{
  "norm": "layernorm",
  "layers": 12,
  "lr": 0.0097,
  "nesterov": false,
  "grad_clip": 1.0,
  "weight_decay": 0.01
}
Rows from block 2 of a small self-supervised image encoder, named by matrix and row number. Rows with one number belong to one neuron. Each number is 128 + 24 x the weight over its row's rms, rounded and kept within 0 to 255. All counts start at 0. Numbers have three digits each. After the name is the row's rms in percent of the matrix's.
After each neuron's rows are labels from the 100 images, of 14848, where the neuron reaches its highest value: "colour at peak" is the nearest of a few named colours to the mean colour under the peak. Only what is clearly more common there than usual is listed. The data: drawings of small networks of dots and links. In brackets: how many of the 100.
# fc1: MLP up (model.blocks.2.mlp.fc1.weight, 640x160), inputs 80-159
# fc2: MLP down (model.blocks.2.mlp.fc2.weight, 160x640, transposed), outputs 80-159

fc1.356 107:178113068108143111176113148079093124088133139148144140172136135109123134103100114113125122118125137081127132117111113157161122158158124147112115150131142138112139151121146104124124128119111151131141105105101145086088142116146145136138132110
fc2.356 105:088111132115111135139115116142122163110097116129127199154120117103170103125118133126128113091108111197108104145125081126128126120128164119122097118155090156153127147087173119097129155131138133159132116161166118089097107142127193151162106149
colour at peak: green (79)

fc1.254 102:144111155113115078104107128167091180142116141137155195122123143117127118148155126120102123172131155182126179116106164103131148108092134051100132148149115125130098129118148139130106085143129127116115137130160115099098137153113114123154135102
fc2.254 119:127132162127112123148063140178135159146108153110151118125147111130117096192140122151146125106148113173161102134112120137121144136122102097083158116108121142096138128170113147134076108148130129149113156122214133119138103125128114129091135119
colour at peak: white (64)

fc1.392 102:122136139108136102120136087126152098120171140143092112093147103185137137152159128145150113139113170146161124150106116124157114145140115121116173076128115114111101083163105134118125144134125128155166117126088135130126127096126127133094076129
fc2.392 086:113085095146118145143160125144118117079116158151129167122131131141139129121111137117100159125126085135140121116157145142144128100182200073092105113135139140120140109150138111113147122140135133133148139103163103139134121122156124112111133111
colour at peak: blue (42); purple (31)

fc1.476 117:153133144113152117152115120121082122150113094191117109100113102100148128175171124165088142168128105111093161066103119101130115092105122082146160124138151123101150099106108119121119127139149115116142134144162163127138149140138130121132138083
fc2.476 121:126128117105120133136086104102133127135156128152151127141120143146094135163135151120154110132143121172126161145069143156105138133131114090097138126142176165147122140073118179106109128081117134074112118132139140145095116120154153124155184117
colour at peak: pink (45)

fc1.243 095:175154117128106115098126158101128137145147095135111124153152154114088104077108154114146146112127120103128114114119178104158149126112142103125074097151135129116164136146104112139096116145155140139136135117138084127115109158113098150113097118
fc2.243 072:115133150128159114145105081145117154141095109108114152103140101125104109142102106112150095188140156122150156088144149141091075145102126112145123138112112129075136147130063142108148132105142142135105147123094143107137125109088099138160140133
colour at peak: grey (94)

fc1.537 117:107158101128127133145100115143169155137146128158174102107106122144122129127151155130147153176153118179149123118075158117132055124056105181122143095127120101131119106133135142103135124126119143121172096165106103162121114107118124111115121102
fc2.537 118:101093101100135157095109137145179134115123145137120160098112148127152122115104139120114113086118166113107161096099150101156121109113128105102122120181117142123143124121081113115163142147159153094142160093147100151138131121107092161118168140
colour at peak: purple (34)

fc1.216 094:102120110062132161146078107102102104144158124143132158100102149121123181107123140139098150113145147110166132117118138148111096187131127163151128115142099089128118132118116109139131151128130141133162165111115140089111119119144139171156132124
fc2.216 090:076116133179176124128126131147109106071136092152114146135100127136063113103099107123156122165147132125135124115129120113146127150151074109117128097113149141113090140133164164150180062102160142107106106141160170114112155134110148139115114142
colour at peak: grey (70)

fc1.257 111:108160109100116162145167160096096163085134112160112120157138092108127096170159124119147135117116120112109100117127121169098207111109135124141176175128135149112138154116150165121113085202109121108136132130132171123103146116142119141125123140
fc2.257 099:179125135126133148140116141136167115093153184094107151136091167129132080112120125122134158119135145174145182135114094130167117168152113118139119143129162119134103138112181125118082120136135165112163118128173117141122119126102103103156135096
colour at peak: grey (87)

fc1.528 109:114136141125122129129120123155178124138158165152152148099116113143128142126159133139159143130145157184139149121111141080095067121095122143124153079136142099104070087132111185136138118103154120149140123169109142166101112099102135112116131163
fc2.528 111:101104112110126148086141188135148096103126131141125143075126114173139098125113101087127118119123184151111129120103149111115128166098152137112133109128113158134128138112106126105136167089112194101133125118137110168085104111145138148116149110
colour at peak: purple (34)

fc1.161 094:101128153111123103107129077120139113088162150143146109131171112139141169143135078189115136156161160162161099135124102140169140104149100117123117113137127097141134120133143154122164131098110159106160136119091105164121133114140139106094051125
fc2.161 093:135081124131126138142109120113139122115118133126128150084116171139152118075128145150090121096086116130141149074157170173146123107177173132134135142151154096110112155146102124115153151168083111162125121138176098110136105119145119113134140113
colour at peak: blue (39)

fc1.484 120:075093116157108144079146116121142082154118175132098112145124139133143132121139155125088134089089087140109139136162117100108153109150102112130142103122137129121113115139105123160140117188150103141135110119108149108120099146159111142124106120
fc2.484 121:149131096149102133149122150122124118108134152169117136102108079081142163108105147161151162096199145119119134106102127122149128087117118097098152121163109139110117103143099094116130109155154115090132114070162087120110131120114101156149119143
colour at peak: grey (94)

fc1.213 097:116135112100136123115145098145114096082138133133171102101126115133122153126133117139119124193157144138179137152158108111176149114166091106098140091137145112118119159116120147102121086126163133101145132135087114137171087102143163093108071148
fc2.213 093:117065140165142161164098113117190114158111182165119174116146145122153129089126113090156122132103090140114133092129139156100091107159126141144147139122153158160104111149107112138150128122094176160126096135161128146123138162121122146124163098
colour at peak: blue (90)

fc1.50 106:131063124095163138175147133109100121131147162124102120136136117112131125136076133143138160147146149146124160136183125125113136097112121156127118104126106079145114126108128104171131148111140123089146125153122103096139110158135101118138119151
fc2.50 112:105156132129149122120109133121213154130146099167090092105096100114118142120128158123092157132118124159148119169132114103073156165117146112112099181106148108163109143110133103139134116185155132119151152131125096133180143143125107115113126127
colour at peak: pink (36)

fc1.140 101:165085116118127139119108131122105098118098168150162111118140169151113123135125127126138098125101164129117099143121157089162132107098113108137151094153139148113146112123136114102165109101105143130114079145163132110078128132171144135117113124
fc2.140 118:094111141122097099092115126086188134120102116111130158165128134140135100148138109097096149140111122097117164138146122094138099172129135112142121149141139124108092123083129088127121188155083121182139095135168125150133138146148114166112087085
colour at peak: green (28)

fc1.431 090:147103139149116148090164187140123077119097125121111078120101163175120166129110151103148094165098132109093162105106091099166144136103119154140119128139131145179141139105142094116125133125119146112115102153153107131175097081121138149133087117
fc2.431 093:104125156146154131152067129105097144120117157094107129130124133114161161140121140118123088116174138107118139152166126120073118139063129153098110092147149121157152157120130144125135153122124137087129169128126123140153149131139122146119114154
colour at peak: black (44)

fc1.245 114:119151131130112136126117125125123122073171213159102134112170080144124185136132158150150143116130129155161112097132126108145138122162116115112143074107140118140099071157099112107137120147118091147156127144082130134125093128093134126119097144
fc2.245 108:150114137129139147171175132167134107097127179140073187131105133140131141124114127118094156120125085168125136144130128108128130114195145099115107081119133146144085098161128105066147111132112151120106075109154119131134129153147128146133133121
colour at peak: blue (70)

fc1.5 102:133125100147126127103125139103125113072168157141135105193162086124166124141189152140140100132135150124138099123111111105151101114160132118060124112160110140113069122146121122109108170133136129119127132118144133086118120167128119154152114129
fc2.5 102:126105143130116162136105090168147160153169167122118167105152145155124111133082138133133127159106145139117145115090124116151127143165143158157151103126125104123136101148152090091158126113112142125108101127126118164079092111131124104089154089
colour at peak: green (62)

fc1.276 090:094102093139120179130171139125130135140102180114123163123113096133094113133093099099148148126154096110142175115127153109105139088090107135100160145098162163158135184116114129131172119134154123159159114135105120162156129141160116132135121116
fc2.276 110:155140131120128144115087123110142132144165097166119097143091154097090136148121130125150085175148134169140104094168120128105107120135151096162096095150128098144116128124175112149117128099107127145101126122162159141111120068136172171171156148
colour at peak: brown (62)

fc1.49 100:121139132132161141133120125133127160153108150125124102109137098139110085130161152098096121147120162134168156135146188112147138120135177103083112141130135166161111165150143105113119122131113135095178143129130101111106122100140147100124103161
fc2.49 092:130112101124096099151096105106162097124204149147146137156126112166103112157113165115180149141139135121112104091150128132111115097112083130158155162159134101124120114128114141105125161135129134155117104140085135123166124134136121143146145096
colour at peak: grey (74)

fc1.526 100:108141115107138137152091149123123116142107166129150107126109123135157100129121155147142113154049143114156160088074155117125162144108172102114154125107130109103104133096166112137176109160097134139155183154118160086139136105132127130154122140
fc2.526 086:156156112115113122122129137142137094139119102081159152125129125108073159147143083154125102138104142163062118139191168110141128128129105133121081150126114084131160123127104133126116122143166172139169145135119075119158131136115152089151131119
colour at peak: brown (84)

fc1.291 095:134125135120107125145158138112159141118132128138143124163104155201135147154105114125113139133120080144096138108147118174118111179134172111120167094131109130164121143111104073138158172115117150123105124143121141118113196147156099169106110127
fc2.291 079:081090127111129092136127139157163120151161131146096145110138112117099125128167158133109096163124125139132130137159127097087102159124148139148136097129155136108165146111152102162147122109125094141153157105139164169095127115130156146131138136
colour at peak: pink (40)

fc1.569 098:115126157092144069116148086111103092112163126185123134152109142137124104138138144121148131129164135154112172131113132122177132125099140113110127126115135156096120148108106154141110094078146147093150117131142155094135071133128104095155143114
fc2.569 099:117114149146083149112132158108131150149149127093174119150118143139125180155112112134126116145145104174126159108103191126077130164113146094137108095103109111155091182113108164138123169093142129060159101122157140136124132077078129170146108124
colour at peak: pink (66)

fc1.306 107:170118178101134166109079145131132116108121088111145093107146151142145133136147133139136138104144114110104098138131124113141126091098087136138102130106135135118141146187116125139144141136166119136121158160123136140118092133138137115126173140
fc2.306 068:120137153173154112142077148133113136161127159198121104136134137119131143104110149138114119121129144121144118114116119157094140117147144163135135147129154098088153112106124146109143135136105158159099161112130124096151127152161145104147139108
colour at peak: grey (67)

fc1.506 101:100129152148087181155171174127155183127125170145155169176155142113147098105126135103093139129112136109092129070158159128129116118139102105134135124108143124098121135132170116161131113131112126064108142125161146123161118111132136141113126151
fc2.506 084:136099143102115112121129128121071103131119132144140111126131145177122092170161155166170127148129128188124112080130135143159128121114097116127093133155152081132122141095144132100078154111082194119103136096117136150091117165133130155098128116
colour at peak: brown (82)

fc1.489 094:140120169086123132125125170119105197122105122153082171146114162122142120112152132082189111113126113119125116158120142168114143075115121128155131158097109091143154124152151143092108084124122140172129139120076133106108122138157130159171139147
fc2.489 111:140172122086127114130112176116143133125112105128120094122100106087137121110123151207144143138121119097125103170123120137160106150140116129102153131142162110145124164147177103111097116164118141143134171171145143073117155124133117142136157115
colour at peak: grey (82)

fc1.67 084:152122109096091122102109132117106126156135142139169082169127138136171155178125147132124134107146123147122098123105095133141140131121145109112183133150110143103116085144112071141155170143137109176097134134201098166087117115142137126136134106
fc2.67 106:127139114157123157139132119128111125152122122186107134163153147149101143120135133114170109108157140140155125133113089078156122088185102126144129130127133119109125127144136117108149119149088108088125121114108171121143147145139159120120132144
colour at peak: yellow (36)

fc1.214 102:121156113112070096133120121135129114168124100196158138132085151145085134143130120127113131130116087132094164131126118147124137096166144157071103159124106109099140135102076121165123093091161107120129091127165161118138107131152110139153140110
fc2.214 119:120165183122126092106121158133139164134139126086169097134104129137125138146119123150139111126137109168130156113120167132120109163092108154136106070144126104183132135082132129151097137110101138138150124103134116104089154094088154194165121124
colour at peak: pink (53)

fc1.547 104:150122142141157100120136095148154100119120139142146137074156155150146116101148127147069125137145105156125123148098108067165125159139114101120127145139149103120163113147100118135178146124095123109123101129153144141134145109102144138102138117
fc2.547 115:109150167128149152130099129112104145129125129132126124132133069125136140169152096134136141141150131121159123139097117108120148121157089096113080157160115116125091132123134151142120145119126161146130152161101099130145131128058070148117179177
colour at peak: black (49)

fc1.112 088:132139076168122154141076109103123099156141128134124129135124133106158131158107159124137124093147127123091155126138114140111089127165101129118123160172159138133081160120180097163144141109125143150119122055152129105113105143163143157131132118
fc2.112 068:115145094163110107133097106153106141107120143114141135129130118146149109127105146113106081106126086160107129160086149138143135115107127100120131112125115168135136115112133116156155136135128150132124157134103101110117135147077114157133118092
colour at peak: green (47)

fc1.635 083:185156151174129115133107115135146115142135150118099100075127161098098132123095131098118123148150109106117120065167124119120147108130151156121119142146121135147133122121122115141089098098122158127156114123105112146096171172127117130159113157
fc2.635 103:147076126105149175151137085108174186118087129137092147117132097135124129155084149128133117135159118165138129140106119101109102126148133133183162165142126128099155144127105135103125137157113077097113118163119160110137123145147102087139137129
colour at peak: brown (91)

fc1.412 106:127134147121105116123140076170132129127101094130154142056141121110139078146107148117154090104158130126164204112119124094157113109155145167113138126145110132118117136142106138127094138133146114141091152148118135116121164131127077131153118131
fc2.412 084:169142099107160149162141095132083148157113168143153138079139115126103094113146140092160147167127138127124114108110075150140133129115118174143077107094115111136118127159109123125142107120114136158158108094115170140142103131146142127158135097
colour at peak: black (33)

fc1.179 109:154146150150139133118145125133102115132161164109150097098106111114072129136148145130138107135113101105143106140122131077100081181117133095131139129151180100121125116154133120162153136131150157110164128115133124122110170137079096101122180126
fc2.179 089:130192152128137153162089090111132129138090143147117102130124118149090169128109163124136109173166110135116108120147107172112115117121086176122144130140151118127162123114174125140137135158155128110167159159140120122082139123090127121116107114
colour at peak: black (54)

fc1.540 117:134078135138121113140075087141095120118115111123161127172125131111159126140115130121117122109145129109142121140079157134140132111108130116178154143092140150103155150117096154087123069127145162177107138100156122152124119149120150143102130143
fc2.540 105:108127120175131113165106112073112095111119156132153119119151131131145146120100115163123137146132141139094155157134125142076121140104108142148162111121154123090140120060113141110146116094083139137128138120147147115119136143153117117094147136
colour at peak: orange (62)

fc1.303 089:107107142115119105151091108117090108139134115131094110118151136096099123139071159149172146109147121142149137134136170118143157139168140103170176111113135120120100119117154097098158134166150189102131161150156125110122091127142106108075115106
fc2.303 084:094121144125166137114139184144199110113096155101135162132117080125134095150165094137097135110132123107129120134148112166156147126102074111100114169157103157152125120132153153113112154144145119128115112118141133166137140152127131154146091131
colour at peak: blue (26)

fc1.91 099:125116110126098089152150147159140152141137107110091073109146162135107177111097119119121144054135101124140101162101166150116139108144093151149123105179119110142109113133127124126134150150147150126140127104149138168067084177147120168109112105
fc2.91 099:110135177089121144137116096136141121118154128130128156106176107117115126170089104184105138133139119153092145106141157098105127107159072066147115143153099150149132155146097118127128117095141102135163167158115120138145146140133071136159129145
colour at peak: brown (53)

fc1.23 109:178163120119083105132138172086117149092181105114112121131090108131132124137132120097157151166164146114178114141136142124092139137122154133110101181131136148127142092134154180071144104125123116153116087147114125113141120107102127094111121126
fc2.23 100:134127108135151130141127128135116111111109113133125122191104111103093137123119120150129093115182148087093128111118111178098160127169115121128163170135087072115164100147122123184137113154124113127104120068157144107171152132109137112124140118
colour at peak: pink (36)

fc1.471 098:166170132134112120139113106103057139119150126116120134157155120134141099121086108129150145145106127113150143111128159113121149157179076152138084095149152133161125108158153093113140085125127148157103075136121124083107121108139103097142113145
fc2.471 094:153095110119178132170104134168113142135097129123189170115120135150131092105150126089117119093124100097156117171148100124114107110134136143159125123085146166114150127086080100162150179116117150146125148127131099118153140111141122186118114087
colour at peak: grey (76)

fc1.505 120:117140130130146120141066111117138153127102153134165124145127133123112172077145122164117096167076119136143135074131120125168103114097148083142103094154135113107175130138115129133153131160127103135122174141126137112126122118105135113117113119
fc2.505 122:130110159118149113135119089125116131179127115090181124101093137135126126147134164139153075124120153117175138116149093091165118119098116106121122111142127143176140172152113129158117128180129116133127139144135118110110142126121147139146146148
colour at peak: black (36)

fc1.475 090:134149171139132116125123142091097135134107121163073125120084158107133069191101087111140129145166170110117127096114171117144137120089106106168132123105118134107112107159117140106142100124139145106180142131148137133119119125111104104115113112
fc2.475 124:144167114146128146169138133160095138127098119121143126176127103117131144117113110114107148100082050148132115122135123186128100143146110144128156150138114145155134131142152122145138133110103144160115151138118174148114112133156129100128109165
colour at peak: grey (90)

fc1.498 097:156118103154152120106141153118106123062125131118113198141111133111171143145140091134158131126088153123160115095122116155115157079095123112133113158097128150121107151107092172129107158125113152131157150141156170122125086114124131120168138142
fc2.498 138:105138123144122147100146087139095137153127121163105095136134092132153099128120113142143170134141163145089123192173112148176103117114144138123145098125131107160126143088106091122150140139155173128140120110156119129149131057129109126120128117
colour at peak: brown (56)

fc1.432 093:129120136164142147093099108154128103118137145106138123136206132169174110144106153142098071086108125137164137104110107114111126104148138178123125113108109151094168111144114110123094138124146113126138089132149124124138125144166102123107116119
fc2.432 088:109136110132110136131124105151163137107156137127141136125125152110126061163137110145138129083115069120136129176122139106094120194109117109101177126166151095130147161120122118119116131111136146159131160128116144167128166109100121145134135116
colour at peak: black (61)

fc1.136 088:152127084093158181126132184150152154094100137113151145122106156130107163140156057129110153092112117125140098152144103126184113155150085114114108146117139100140135142123104103166115144138137107121122092108114105101137122090106125121128100159
fc2.136 085:119124124127114104157096066075115115124117142174129105117136108141142181130105149141128147127079121134121126154092138150104129125128141151093131082152142124118123138078132143126144140132154126142158110134160097126062106109158136151108137130
colour at peak: green (34)

fc1.417 097:104139121180178154134165130172096129104122105112119138141119127134121068100146086119092125109146116133146092151131119120129121149167128137097117144147170104159160118157125120151138132141128154126126101131114103134148126084160127142103138119
fc2.417 103:163116100123128145166118133135137150110109136120124087043083108163083166126112128136136125107140133143121158129080122148135146121128122107102121108175136121169123102107161105081118153111092164152135133183149107153123094129110131124099072113
colour at peak: green (25)

fc1.366 092:142157161123101071114119152109113139138114111135151107140098123166145153104102111095109115130145109154144177163110087146142112119157114153130103129112101111125081100108108150156151143150119136143179088106133155122124124124110151128128130147
fc2.366 096:126143123141137163112120144153118096099147154067097110154112115099134113104086104148089143129117130137108119148132192101134152151136144126146102095125133154140089119157144142142067133118097123166174167163150133144122124102102104138178112117
colour at peak: pink (61)

fc1.460 111:092141113118127144139189127118120096138113101119123110145135123103113122132136151155104164140109137120144162109126150174139143119128143122124123102128124168130067169127115149209139136137111142146164132142106132123154155117084118127147092160
fc2.460 152:085127115117120113142170157094174122146130108106128146144155075100141162162115151180107117145108115133145120135102175152086127118147102129136073170113119130152122119128103151149171119154116125105140166152135145119145162133149116108141192137
colour at peak: brown (65)

fc1.385 116:104142065145153159101128117104096122146132102139113116138128095128131144163134135103149172115123110084112148162166103145112116153147093118108146173142130153134106138122152090191138121141125118131097134078122112094159102151121135135114120111
fc2.385 123:106148117143125093127090128156116099119125103135119103124111131152139125107125120162152071122144135109121107157093169143108114167143119181144127133122111159131152107123170136159131171124135142143095125167134087090094102130085101131102111090
colour at peak: green (71)

fc1.228 097:156111119152104121079140137104145100095116109127125135137146144182110141122063141110142108177111140132128129126119120156164133097145143143088123156149117141122156122147131138141097064148114120143107117119123114121120143142110151122105093130
fc2.228 081:157108119136144152170061120127101167153183159113134139127154118114143117115156124126138151125142110096092085083097102106140107137133192106107083112101118134170116160131137145130162157119082109133142125139141137137160108137109109139148149121
colour at peak: black (52)

fc1.607 094:106117138083120098140124122158110091142093122107070141116165167126092110120117110143120143119111144113153121179188154110119111119088125140140115135145112121126156103106107088067115128145117111157150121181095109136129125135095136141097136142
fc2.607 115:128148133162121175097110133126116148117128138119131140130142148084136150140140094159129105151151111145117137099102122117095144135114153161169141139100185139161107142149128158114106122115072132120121116123148136141120136081143118139168102077
colour at peak: black (77)

fc1.77 113:123100171104090113104157105110104109086108147103099094112084143127169090111134121111094153156147124096142129158139130126113094143124160112135107125127083136098111119137134121120098152126105096141137121112121083101091151133140149151159119177
fc2.77 084:131151161160176107094098146148145167140129154101133124110116092137126112151097109119137125128113087123156136096095143100140114164145119112090130089114163141147149077138132122130094107121103128093142106128134189202134144145100133150110085123
colour at peak: green (30)

fc1.497 099:137133101170129150163156113165135103136112177165138101125116155121109093172141134113145115126155126165130114123109161098149129130122145111113104092118110131105145141129088160080136087123140152160177083140120135163117125136111151137114146138
fc2.497 095:122104129082140157139100149113148129103166094158094097139149133136159123097115140174173092117136144174100139118099103099132123175143081133160131134139105133159140126115147104153136159122137150149112090128115092125131114084113093119127115106
colour at peak: brown (69)

fc1.263 091:129119084081138129173121127135129156166143121124097134134089144097145162149110122109168148147160112113139151114141116122115164127136109118158142147170091124133162116054129128106153132139118082152146118133106138116089136137124162078149124168
fc2.263 089:126106177139114125147116130162136142135121104130088120137135136129125158141065170150077092120103112100121120149148145159129150109134109119124119153129127133122130126146124114124108163121158149128099167156129123163114152147112115111105098135
colour at peak: grey (85)

fc1.514 102:148116123132114125122129088125156139089146104107133149143092137165139117124131112088163120141127152094128129188117112076159118151093109105093110157167107123103104153122099118139106160155122096132099083154104149100117159138127160181176114155
fc2.514 089:182144085098194132103115140117124114141122098175151085090099157109145114139139149166117131126114114157139137142114127109116131111176151125124120136102149139126148122115158111120140110166097136110083147147165111157093112140154108102117139096
colour at peak: green (48)

fc1.113 114:138143062137127132117119163101149120175150115118141146132125070099150167108141112143137129102145106109098162151170093097138118139126083100093141147160132161125131151122126112190153138130124110102129129100133118054127116140136103148102131101
fc2.113 115:121153118115133125133105123149091112127118108125121147126065088164119075106130123135150099132138128137158095165091165157110130129120134164146154127129142115162137147140154108168120162110147141133103123144149102100111120155099108126124125117
colour at peak: green (51)

fc1.599 107:124109114106172141149182112126108126137128131171165151091108105168075133107138083107117121147111106133132106142169084097145118135160136089116124148127148138142099112118134114132177120106158148096147108131102133092151138128146109107112110138
fc2.599 110:127135131094157090171096140128130128142152129120140140087150175168100137059108120143152124110143095141161168136117111152097148098170129093130128156133131111170122117142091074155102162144112136158110152160131094132101115166158098162099109123
colour at peak: purple (55)

fc1.457 098:103107093120161116157163123169132133093113137129132115104112142113131118094106063128139139162112098117157113166128136096156145098148139119165107129148094150120140137138114062124110141143144130106108104140082141136156149110138135139113149096
fc2.457 093:135138113117118176152108129109108100149147107120114141127154125134108135169129152106066133121156134140105168117139077181115101167104090119113102137140138111156130124171154112099127137138133158151108145136146085141123189157170112090084133139
colour at peak: purple (37)

fc1.474 104:155131113149154145153141108112110164160130179145118117104132156124129151144106100124118126129105114137133130133094096117139112145178161135112090081159145099132098143137098153118132108139100149152134152115102103106120175133116114109131161141
fc2.474 109:148112176119136142129125155135105106086105089151146136125133158097115113109086136099100136138122158107136132111153130136125138122149110145082136161097120060114132121089122128172148128158123165128155138107135140079109106141105145122150087115
colour at peak: pink (39)

fc1.150 093:118091125137138127113129097141134138106082133171148129119068114120156095171157140125141109170150133129109117110096135084136135103085132107114152116145133146155086131122133129125119128144124118141086147128167159101163111139143122120127146116
fc2.150 088:143126129132126110137077117149122131156126131132169173075150128111101115152114127154154116109150139182131138108105142106128177109131133077127115121129138143131146083174122179128137099122115122099136112140150126129119111171151153121137132114
colour at peak: brown (54); black (36)

fc1.603 113:155154100132127149105169153110115101157170089110117115124124100134116154148137138148149176131135118106140156182141078099120170144118087084142145140144115160147142145143119129137111104145110117126085099102137154080122128111110084153156129100
fc2.603 117:098144073113128156099145158120135127147104085172138106096128096124115125098123139134150120104142153106127152114110166110123143116137150106144165105128089140118144105118109086181112128116130170130094103109181101112157135114096054111114152134
colour at peak: grey (66); green (34)

fc1.341 092:119086151137094154122144120150118120124126150143173093127101171120088092125137144137119103103107111145109136128153131147126174148118128139089131163133141101147117118108143121118127088133150142119146116074111159092121184108087163160103141147
fc2.341 088:142166090134116152169180146130141094138144107137152133114116097124131106133063130079105142158123132079123117110107121153112125096132142126158169141102146087096141128108094136135118104153135109105160164134141160159080146131107150120158147122
colour at peak: black (51)

fc1.119 106:124130120100141126142138105103115109099162090140105124113173170119142126139112133143087137121120113109126173111131112147110147121128125133145162167164122106135120168127114111145120122099157139101193132104067088146093132131140102099131153112
fc2.119 095:115113123143141138119151132127137126159105145122139122112138148119145131097146088106197130122114167127105134159148113132121099127132080126078102156084130145108147137122127113140138107103159142128136149102110147112150139141143128122106169156
colour at peak: pink (40)

fc1.246 112:135149112125151125123146164128154125163180069115153135126106141147125099136126118105134133141147145131137101136135159089107098151116143127143110174128124140136112130132141132126114140074116121150106106133169153114111137106079125140132138116
fc2.246 139:098112083139120120140152147147119106091107120162102148114114139101126123122099141155152141118175158112134121099106140097101138093153172085136146125130108112113116097148071103101133109145147156126093121103168131136145109128122081134135197125
colour at peak: brown (70)

fc1.99 119:149132129124128085115151136148131096110167104156085091104173112140126138149153163148153114147120149129148142108119115100146118154186128112177142046124113136112123100151124119090114101150130130122163163152118105117108133156110136143125160149
fc2.99 081:143126177166144112163152137158146130096157133133157127141166125173129095134133139122113128147095089120108112110131100175129164120158143152128118078122151129148101147119175105091117115050094162165123123094143134124150124132186143125119140120
colour at peak: blue (43)

fc1.631 098:112125113117161138143140174148102098192110119129108141097104108125123149142131125169134143120138088144142131126144118076142114124144126097155141135123111161128148143115155118124043133147060161148141127110116091100127150138105110129123159153
fc2.631 054:097117144110113165132119139137121139108147128155084086106151159155135121120122144109122119122125176161133119106150165129098138134113157074157148097104141121127127099138133113097110141139120179162090154145135117094122093091107119096127120137
colour at peak: green (66)

fc1.378 103:139135140151108089166137138146135110150124172113109089150168118185125115150144155139119072104135173168113136094112125147120130134108109116132110127127127154096148135134119138092112097118149121150143107117129131119125090134110163132145172129
fc2.378 115:141096142108109154143144098147077121130102120142141104139117153134127130141166155125122104105119119146128151125149130154129154132094142157138106093121155152102125094144148134136120118086157172116183162149125111116139139108071088099140135087
colour at peak: brown (53); black (45)

fc1.407 096:125152126137125089118129132134102093117154152118148149135135130151155157151115126136127098119133123134155119131139152149136134139121131108063109134139124166104112140112061117139153111165134177131075147087130101172121156123125085103182138146
fc2.407 089:103100141125145144106105099133124169107113098115087105104130163129123138115135126137117123107139138145089120172112127100090074156160136120127147161150094158152155140111100132144154151151089114144105088096148134126123090113128180098128150108
colour at peak: green (32)

fc1.319 095:098132124126089135138144125148138120139090138105108117117107100145158099154166110130155141122157123159146094112149148150172101140162104163097135157155150111153117158076145134156123161121148112112130090105142113175093108128114112113120153114
fc2.319 118:170151108128116109154152124110157135144125110158154096136168099114151133113166161104117154150111149086114126118152153102149082141141149158172107128140107157110098105090114120169112124103127109097112156120052161131148120133102134117201125139
colour at peak: brown (77)